From a checkpoint of a small image VAE: 6.04M parameters.
Rows from block 6 of the encoder of a small image VAE, named by matrix and row number. Rows with one number belong to one channel. Each number is 500 + 40 x the weight over its row's rms, rounded and kept within 0 to 999. All counts start at 0. Numbers have three digits each.
After each channel's rows are labels from the 100 images, of 14976, where the channel reaches its highest value: "top examples" is what is common among them. Only what is clearly more common there than usual is listed. The data: rendered scenes of toy objects such as cars, trees, mugs and chairs.
# convs1: 3x3 conv (encoder.blocks.6.convs.1.weight, 112x112x3x3, each kernel summed), inputs 0-55
# convs2: expand pointwise conv (encoder.blocks.6.convs.2.weight, 448x112x1x1, transposed), outputs 0-63

convs1.39:462453498410542500488515519529509432491487515465563484526474453545433580508513496496507524516493456452529526494431451397540476514549526444543523436462543525457469470487
convs2.39:460499469497526472506460536504485463493516516495516451528388518470601509536482553507502529537510522485437510478483386525507463495456472500492516433451504514481509469524468495495453555552511484
top examples: white object; its colour: white

convs1.13:502545548454477495512539456433464511494482442521491575581493507454456589503496509474530496527570440454510447480524561473476526492498432498493528486477500507507479444522
convs2.13:546497544511517569490513545484470488469451495475472562459478440464530494504537482475473465477567468547516449528434410536498463474614475493517517518477470477533485576475439510508535494604535649
top examples: light from behind the camera

convs1.14:443451492479537541449465507466494554457486483425515647523521558533499482482474539433509505449457503505471442466502425470508471495424474493522506522453436470488476495487
convs2.14:501505435509561470469519456509576476494531509494557505559505561535478524580506437496499523506508559496512519438548513539509462539527497463535573549553501460490504458543501506472518412491391442
top examples: count: one; its colour: grey

convs1.46:489581494477507503508498504491494488523495496485507569511496501486468755497470495513526564468527469510482484508488543502441518486470515519484573493488505508517484437506
convs2.46:517515461541515489521480528483588499499511504531493471502453536486471489555490464527511488521536571496500519485533529530490486458457495473536516504485511435465466478531499467546530468468497532
top examples: count: one

convs1.84:472487488452457555544500469501482513522487467459461489515450516546537468488417505471571544562506491485461507557479459482457512500459398449503586465430456471490417544482
convs2.84:533481558485468512573511455561478499545522500488465487498571517540488540489498525470601488504478528563413494563433494441567445501433542501457476516548473501524519478572527460501478569502514565
top examples: car; its colour: red

convs1.74:524485491492467572422496472519516552504439543519505461464487456449488494444509547500526526581472437516481454463512429464481488466461515510480525516507485464513432425475
convs2.74:504520536463460464467430537494498492528489475536512503534469525520494424485535489537546466518472528566473539525528420443490540479489451471493501539377537427493468490521454463473451484467512410
top examples: barrel; largest object: barrel

convs1.34:530562540448468432535562481495474458477468527459447508406486492500502494476443490510503533519478495521541502451512514515500539509501541527530467399442518489477470525518
convs2.34:396476500494499506543453455489514526560523488510517460514435499487511458521505516537547514546516514499455458432472431438460395496474553485532523452450512533488492423514425478519572520546507526
top examples: black object; hammer; bottle

convs1.68:582517531578509521464519459536407492497445546521477510464433521512490464414544552471560476518518415474578547485444522427465512496525493529487458455501541549501545475527
convs2.68:585461466497439574444502561510479549465490487511496499517509465436548564487493498473453552570484506435513483554502522497466460483491452482515533526530501503449534549465505515477470555481577495
top examples: car

convs1.93:429451507488523502495513496545515465529498453539569505514492475500484491478486522499460471476551450502494464495509461452495504439479480433506551532500473548460483516497
convs2.93:475549538488522461518539487462462538514512480501534531525525489486397474527505412500519476536495508491522534420476524508555487476453458465527539481485507471455498514492527517475475398443412506
top examples: count: one

convs1.109:563501458479528448488427477544496464469586490517515503479452509546504489507492509493400468584491559529471454538516540389508475461427537472566492473512480556470542517561
convs2.109:553506522551574515496407516519541459504463477513480479629529523554490561468519487528506488547547560396573521510447474472490538492531501469563484494451520502459455430457440497475534487508480489
top examples: airplane

convs1.108:466426485522498523491493526553584506642462467462395551531525448483514493473527512505485413526535494526493484476437538466463486508497525503472460503525461492441514399519
convs2.108:513489520497496570443471557535420468522520500496453536485455518442624531424482597492498470505456491511520496585476526553557472552509554496491548553527448602454576448457445431492510541565474514
top examples: red object; ladder

convs1.44:471567528504511485520466526504499499535488503462443432430498482462555456498513510491435542460461445508493419497494500536528484478556511457421442506503469509520468645504
convs2.44:529497553507462490514506453490495508472532530546465502526524510495380549474517383520366464456537460541484510458528532382407479556518484495467461528511492345531572495510531531486457406412422503
top examples: teal object; its colour: teal

convs1.25:480445510546450474476475465543418487449533552529492504485475577450518520432520499510435475461500530572534478546480451522494524489516495488495452473436561487564540454543
convs2.25:507522500509489443524497458539478503519492481479549470537550536532450463500523437500579549532552485402501518473491522455429477535508509470551503376448461421472538432557550504486457426486457542
top examples: count: one

convs1.51:457562514452471538526520494476544461502507459462505466498459460444528494550494526554536480461556427534477567441483472463529499473508527487542498474506510515533517556545
convs2.51:455494532465489565474519408497465545492532507480536531523538488529435460521506436484475526531496456419523504453420450565534473566514565480514473473514509383474518458465551549528485461466520514
top examples: hammer

convs1.94:502530554484527565454406512425461516450534465537470489493544497484471441450454518520518520468558410459463480541472547523516520467549545500482544482442488454518462514500
convs2.94:441430483516500466525472500506485477510562494550511458540483519569489461484502518466437518537508548469485465528532497485426512485460495489504471458554538443487535423571503548430517489427428288
top examples: teal object; its colour: teal

convs1.105:501572479527541487485475551525564434498468539446472499493572438522505561516440484491407523505524511553450538538491494493481490538528490537493514561507441501555530513498
convs2.105:533615483490519508464536516525530529452511516547497485498498498495501538518495501546434469462540495432507520502388501523450556523464542500430474486506523518540491574360538530514447506509525515
top examples: ladder

convs1.24:482503518436455499554514491538555496474481453485533514517563519465537502527504482412464480529507540536441519489419502437523497531426550533507463567474474552543560470418
convs2.24:389410475510445498509423570480494515486546519490505455501464534471562495507507575400477520471503535457536453554550499467475529540504481469562564524486491499557532511453543497491482567501524508
top examples: light from behind the camera

convs1.107:523422498504470526428442535564468453489524513515463525427563451506491483486466432522527451493523490434451440449411545412518515440551514485546418494530510428482449527560
convs2.107:500442539530465432534462371565460479499457525472491482493532464463413530398491473481520525462475477592502487432584397455543455506501492509573496499586456368428533501526463502444636477448592452
top examples: black object

convs1.6:517557545505479443520483529449496536467478419443482591482471472512473459460452444467498472485434447494497472549523509536477447423538486507517505431521494455459412367513
convs2.6:513483536546438602480495503489523566532498479496481463473489457466524503528524508532502472489497511530483533471397499442522461417510485497532485407395487602466483554444546533529448476409457504
top examples: yellow object

convs1.22:436483502508476435427482507531591506472567541527463491466435505440558499522507510513530493457465546507529522531472493474483491473522494572572531510495481555547515438546
convs2.22:453545455496481577501505481502531510554516445540470492496505518532412508475490413531534528475418510484464497402484491531444627486475507499564494478587487415474530578540437499469506398487435468
top examples: count: one